config.yaml
encoder_arch: "transformer"
model: "contrastive audio-text model"
dataset: "drum patterns on synthesised drum kits"
train_examples: 26041
gain_aug_db: 6
noise_aug: 0.002
time_shift_ms: 50
n_mels: 80
hop_length: 160
input: "log_mel"
spec_augment: false
win_length: 400
tokenizer: "word"
vocab_size: 159
loss: "softmax"
embed_dim: 128
encoder_norm: "rmsnorm"
encoder_norm_position: "sandwich"
encoder_activation: "gelu"
encoder_mlp_ratio: 4
encoder_head_dim: 64
encoder_fused_qkv: true
encoder_bias: "all"
encoder_qk_norm: false
encoder_parallel_block: false
encoder_inner_norm: false
encoder_subsampling: 4
encoder_layers: 12
encoder_width: 384
encoder_positions: "sincos"
encoder_pooling: "class_token"
text_encoder_causal: true
text_encoder_width: 128
text_encoder_layers: 8
text_encoder_norm: "layernorm"
text_encoder_norm_position: "pre"
text_encoder_activation: "gelu_tanh"
text_encoder_mlp_ratio: 4
text_encoder_head_dim: 64
text_encoder_fused_qkv: false
text_encoder_bias: "none"
text_encoder_qk_norm: false
text_encoder_parallel_block: false
text_encoder_inner_norm: true
text_encoder_positions: "rope"
init: "torch_default"
residual_init: "zero_last"
optimizer: "muon"
muon_scale: "original"
lr: 0.016
momentum: 0.95
nesterov: false
orthogonalizer: "newton_schulz_5"
adamw_lr_other_params: 0.0015
grad_clip: 0.5
cautious_weight_decay: true
steps: 10500
batch_size: 128
epochs: 51.6
lr_schedule: "cosine_restarts"
final_lr_fraction: 0
warmup_steps: 520
weight_decay: 0.03
adamw_weight_decay_other_params: 0.05
Rows from block 8 of the audio encoder of a small contrastive audio-text model, named by matrix and row number. Rows with one number belong to one neuron. Each number is 128 + 32 x the weight over its row's rms, rounded and kept within 0 to 255. All counts start at 0. Numbers have three digits each.
Before each neuron's rows are labels from the 100 clips, of 14976, where the neuron reaches its highest value: "top examples" is what is common among them. Only what is clearly more common there than usual is listed. The data: drum patterns on synthesised drum kits. In brackets: how many of the 100.
# fc1: MLP up (encoder.blocks.8.mlp.fc1.weight, 1536x384), inputs 0-76
# fc2: MLP down (encoder.blocks.8.mlp.fc2.weight, 384x1536, transposed), outputs 0-76

top examples: clap (96); high tom (55); dembow (32)
fc1.529:171215068087077109161128145127119148081122098135145122144124119188081143148142125091129110125149165125121173100124099131041146126172117129116141079165149117190095145102188121113142150111163167131099130138143157129089148119135081096
fc2.529:104122190125095165215148179164162120133062084120120095142153085127163133168129106100155162124136138176178111120197163137134065134152090144170082119176065150085149162147144131116144126149127111141116085142132115148152121109174052139

top examples: clap (94); shaker (68); five-four (32)
fc1.522:143100116150148116168147127178159119180111090122140117086094099148125129124120099122195122193204149145148128122180091137203158117164114120165162150194170106154177162129122198142129138105194040094195197116130098201145103136106155193
fc2.522:071102155130128142138097152145132116097118177125090070139097134080144192141167105168113163140122095127153156149144105126170133174116123108169108158129107163134082169130200136134126118138132182081113119136113117050136162080168154107

top examples: clap (76); tempo: 70 to 80 bpm (47); ride cymbal (43); shuffle (30)
fc1.477:102070147093136111099173107125090121094128101106126131054140141096148065138165139128089168131120088163080116077215167116146136158115167156097054115143102114113130164082144109097119110148136123192080136147103140145063177106165104117
fc2.477:094110179160132109161091098164145102126116117135116165131101071127141186163157069092135134165149157132152110081133135125099110093213112115104122123095120103140162119126182109153138162143142136116132115101121132132152142126125134125

top examples: clap (83); closed hi-hat (62); clipping (39); text has "clipped" (39)
fc1.164:085178142139182153135070107129117148150190167091092165095159161104135090156110124054098116098110143088123128117162120157130133148121166210192110137135181111125136120083186151125102155159147088119082166084111131132138157144092100149
fc2.164:137090115185119106159147137157171091076080096148119112131129166187128102141128150154102102106111078151168144134151149104162107132148114117078098100113129159101162139193201113139156080188109129095110118176107147025116104165132215124

top examples: rimshot (89); thin (high-pass) (57); ride cymbal (51)
fc1.426:109106116119087109145162145173171133151165128110075147137181098158099095126116097146127108119147148069134154116166124190117157138132098143128172106156071069218130138119098105106146107117061159142080180081141132128158086149143124106
fc2.426:164100111069141152133067148115120149153161098116143124113169198107162169194123071160098108073095118135076129134135145092133136117116130082126140161121112153090144143111122171135148076135103144146107149128144150115143177128090136208

top examples: rimshot (60); half-time (41)
fc1.185:111160088152093148144173137106071139119113138102185112155110141086164082063076181144124177178106134151163134142137116142119111094148152178072134126111133117142094128099114154098139117134146156115191102109109146068140142115128122118
fc2.185:152073178094148110094136133143100092112120118144130120085118115076121171109169057169119126095126112203109136143149168131136138121191094103187124141083100121112208142167192163064105106096077119144114078092070178142119127090109128134

top examples: rimshot (99); reverberation (84); text has "room" (84); text has "reverberant" (84)
fc1.469:167101136104120171167107185142164161163119173085151135116145100182143165092099118095093067130155121080120146101148069098121191041098132207128142158129098108124114126214137200123138116083109116105140151116116071095129149075119144153
fc2.469:195080091022187081090119134143057106189122101089159094124109129103121147113146104159099162105063168125112149143107092164109121114132093127118148085140100091168153124067066100152148128155063135136114159105117116091120153156116135134

top examples: clap (98); reverberation (79); text has "room" (79); text has "reverberant" (79)
fc1.249:144100118142094124108185119133143085137138105158088128166139099145156078166202131136124164117158174204104118167094138172159111047112146142154122155090103152169074125129130119143109111188125133193182154143131129131133140162113153165
fc2.249:140129115134108132159152146118118097079165086123119161120159109142100128155093111089112111110141082088139183077123109121092127137111064065125084120124185077070079130150139137141166145157159088129117147096126023133134125096127168143

top examples: clap (95); open hi-hat (69); thin (high-pass) (54)
fc1.416:119096095131115104118112179072190141157172199033162120203111159162140143127161110138124091082121188079111065140131174145111176163130120157149141130172118159171147166184144121133131142120138109098167167151177159183089164152134107099
fc2.416:131141126076139123125149101098109181145174144093161121104107140163218107091092074173125100146150134112070132143106072147114110094135144100097179041164144154132119082129139126151112108136121115096099186142104080075146121129135121102

top examples: closed hi-hat (89); bossa nova (59)
fc1.354:140099127091069150118140076105144141093097110182154156097137132181060142127109147077097147118119099090089117081103104077119109144081178132073109149117120129107112079098135186172147087092157179112109132098217070069158103194120145100
fc2.354:116057130161158154110153116133135184153125119157154130110156107131077132102175021114138121159054071147120110160170134133117076089111088123080134142164158126100140108075151247111163123124086094053165137152180140194077131116144115135

top examples: closed hi-hat (87); one drop (85)
fc1.613:189102144142135166145151171092099170127185132116120099147124099109166088093135114109138123101074083150136099101089133193131113105130109146086135112120078133126119138185146202133102184126118128071092111130091082146103189138099163110
fc2.613:103144092110113204127137081105144120096156125156076113109165129126126193192140169121126082127138172136146112144160145104105154117084105112114164146129134125120122112195147095112125099106180132147066116130173189133197183193093132170